From a checkpoint of a small masked spectrogram model.
Model: encoder norm rmsnorm, encoder width 192, decoder layers 4.
Training: soap at rate 0.0035, 14700 steps, batches of 128.
Data: trained on strings of digits, spoken by a formant synthesiser in many voices, 39062 training examples, 48.2 epochs.
Rows from block 3 of the encoder of a small masked spectrogram model, named by matrix and row number. Rows with one number belong to one neuron. Each number is 500 + 50 x the weight over its row's rms, rounded and kept within 0 to 999. All counts start at 0. Numbers have three digits each.
After each neuron's rows are labels from the 100 clips, of 14976, where the neuron reaches its highest value: "strongest on" is what is common among them. Only what is clearly more common there than usual is listed. The data: strings of digits, spoken by a formant synthesiser in many voices. In brackets: how many of the 100.
# fc1: MLP up (encoder.blocks.3.mlp.fc1.weight, 576x192), inputs 48-95
# fc2: MLP down (encoder.blocks.3.mlp.fc2.weight, 192x576, transposed), outputs 48-95

fc1.177:500500482500510500500488500584500500500497515500516500500500500500500500500503497522515500500377502497552500500352487500500500500500431496521500
fc2.177:667500500500500501512500521389501466516494507409500516503407490500572471500500498498497500500494512505531507500524500500501375466459503551500429
strongest on: "three" (64); first digit: three (40); white noise (33); pink noise (32)

fc1.506:503502466501536498500611700493554500497492499501506470501514832495499579485505305505503414525544491499500515700497500550517501489499503500498514
fc2.506:489500508502493486500457526571491500632493500508392499500509554501501506477501554570488500499503503505502465500497501513477474457499516510499499
strongest on: "three" (100); voice: deep voice (51); mains hum (41); first digit: three (41)

fc1.311:493500500618515500514578500496474500500500503480473500495496499537490479495500510500500469624520497500523498463499460563509500453489500500500492
fc2.311:542500500434500615489480500500470498500521502514478479500500500500479500502471498457500496499545500497694497500498684571496551553495537500627570
strongest on: "eight" (69); voice: child-like voice (60); first digit: eight (39); mains hum (34)

fc1.426:500487498500500520500500518500500500498505498500601598471558500502458498507500496493516659522433500498500547256500411489500500499481500555493394
fc2.426:487500247500500526495500500503500478500535498500500414494495475488488500500500500499500500467721281484469488500497519500534502499500507500500500
strongest on: "three" (63); reverberation (62); first digit: three (36)

fc1.379:504501602522503501501498499400485521475500501633536505501497661493306460546462500449480498500500485497500507467500497501500500367500500500501495
fc2.379:501488450476501392481476478501490473500499500496507500509483517499503500499501500498518523500544498501500513500500306500512572501483526332483501
strongest on: "one" (74); first digit: one (41); last digit: one (25)

fc1.232:500504500498500555500557491500500499500500495500505476508500551488500500500536500500500500499505500500500500500537570500463500503500500500500500
fc2.232:500500500500501500500502500500466657500509500510500500500500300350537500504500500499512483755614500500658500500404497464507500455567475505500500
strongest on: "three" (100); voice: deep voice (75); first digit: three (54)

fc1.378:519500500517578500555495500416469500500500502365457626477535467499440502510500553501511500453499586500487500500550500500373500447503613482487424
fc2.378:500415500521462500491500464500500501577473500435500500501496493523510427498499435500506500587498500507500497568462475476487481506562516511647508
strongest on: "one" (77); voice: high voice (66); clipping (26)

fc1.329:501484493501498479500492500505478452498479509500500500496547506414498431500346500501501500500491512502500500883544506500486500506500499500500489
fc2.329:570499468500501481500502485494614409504500520501500515462537493487509653471562513500500500497553500489499406500500545347461500476501478500500500
strongest on: "zero" (55); voice: child-like voice (52); first digit: zero (26)

fc1.82:500493493490500466503319552499523500415454488500465428347502501501496376490469500519515498501423499500493499508501537453500554498501496447487589
fc2.82:503487490501550591499500470500500502500349500503537407500504505500499570500506466499490500500501496499093500500326500500491500630497501558500472
strongest on: "zero" (100); voice: child-like voice (56); last digit: zero (44); first digit: zero (43)

fc1.229:531500500500527896505420485498500500497493531378571486507509500500507499514500505497467573500603501505476575500500501496542502514500501501498500
fc2.229:574500500500431500500500500500500512500500500658500500547537444500484499498519460498684505440502500500500488500494515502498455656500500496500500
strongest on: "zero" (97); reverberation (74); voice: high voice (58); first digit: zero (56)

fc1.335:468500510495500496500507504500500500505516500500557480500500500477484500500352500502472503500457500500500434500447523496499500474499500498498420
fc2.335:500500501501497482500501482499500500500455500500293500453499454500495488500500500500488486500500584511500526455389500500499500483500500496502500
strongest on: "eight" (72); thin (high-pass) (66); first digit: eight (37); last digit: eight (34)

fc1.321:500496513500499500500515500500497460492486497505500500500500547500514500481500481500500431495480500550381485500404500489510503500500500499500493
fc2.321:500495456500500500500500498500343659398500500500487500512532500500500500496500518538500543500500481468500500500385500248500500473497500500500500
strongest on: "zero" (83); last digit: zero (31)

fc1.87:500501246499434500501356501500500404508633495503501501469504517477500501519499469498494559509456505505490500515455522480498499500500485484496501
fc2.87:503506513500558509499409502507495479496510500496500456500501503488502501500546515500492500501505501524523513500567500501530500499525501500500479
strongest on: "three" (96); first digit: three (54)

fc1.292:501557524449497564471427500500504500500500500511494498505500494500502494501453512476500415503499506535500501500500500459369572500506500518500303
fc2.292:506513496500500498515626500501500526500473505500500584507533494500410502507626539562500300405499574508488500499498500500504510507500512499500500
strongest on: "zero" (97); first digit: zero (49); number of digits: 5 (43); whispered (28)

fc1.197:500570543571498509462503501473364475500500500495499462465500485499486500488523541490514459500501505412501490497500223440493500500500501500501449
fc2.197:514500503500538500497411536500500500500500548482500437487517513500503500500583571551500499487500306500497500500488732500464545487501499517457582
strongest on: "eight" (95); first digit: eight (49); number of digits: 5 (47)

fc1.267:499499500500499500491500500500500502461501497500500498499500498502500483497500497500501500496500457500500500500500500649500498500499500500506500
fc2.267:497500555500508508500500499502499500518500305525496500600500500500608500500499223509435532593481502500500519500497500501502476252500500500517448
strongest on: "one" (91); first digit: one (50); last digit: one (32)

fc1.395:520500526516571501500502507501500500637500493294615501525508524495507521500525498562492491500500519526467500459500499522500500492538519498453506
fc2.395:500500539508497517498508504462500500584504470743496576500482500500754492534487506501504444490524500502502502429501440500499603544499506506500506
strongest on: "one" (94); first digit: one (76); voice: deep voice (67)

fc1.128:500500499502500508500362500500500550500500500502488494500498500500500500500471500548497574500500500500577500500500500500529500500500493500500500
fc2.128:500500498522458500467568500500500475500422500483500524501502500450500651479500498455500500504500422543500500504503500500500500533492500500500500
strongest on: "zero" (74); first digit: zero (40)

fc1.104:491483430500495490560565500498500485440513500500499389541500566479469500498503480473501500500500504475485501500497500475477493498496486516429564
fc2.104:560565470500500467500501498473599500498500500555500500481541485493474491500500507500500246503582499494517512498508594506459500490474494500543540
strongest on: "three" (97); voice: child-like voice (50); first digit: three (47); rumble (34)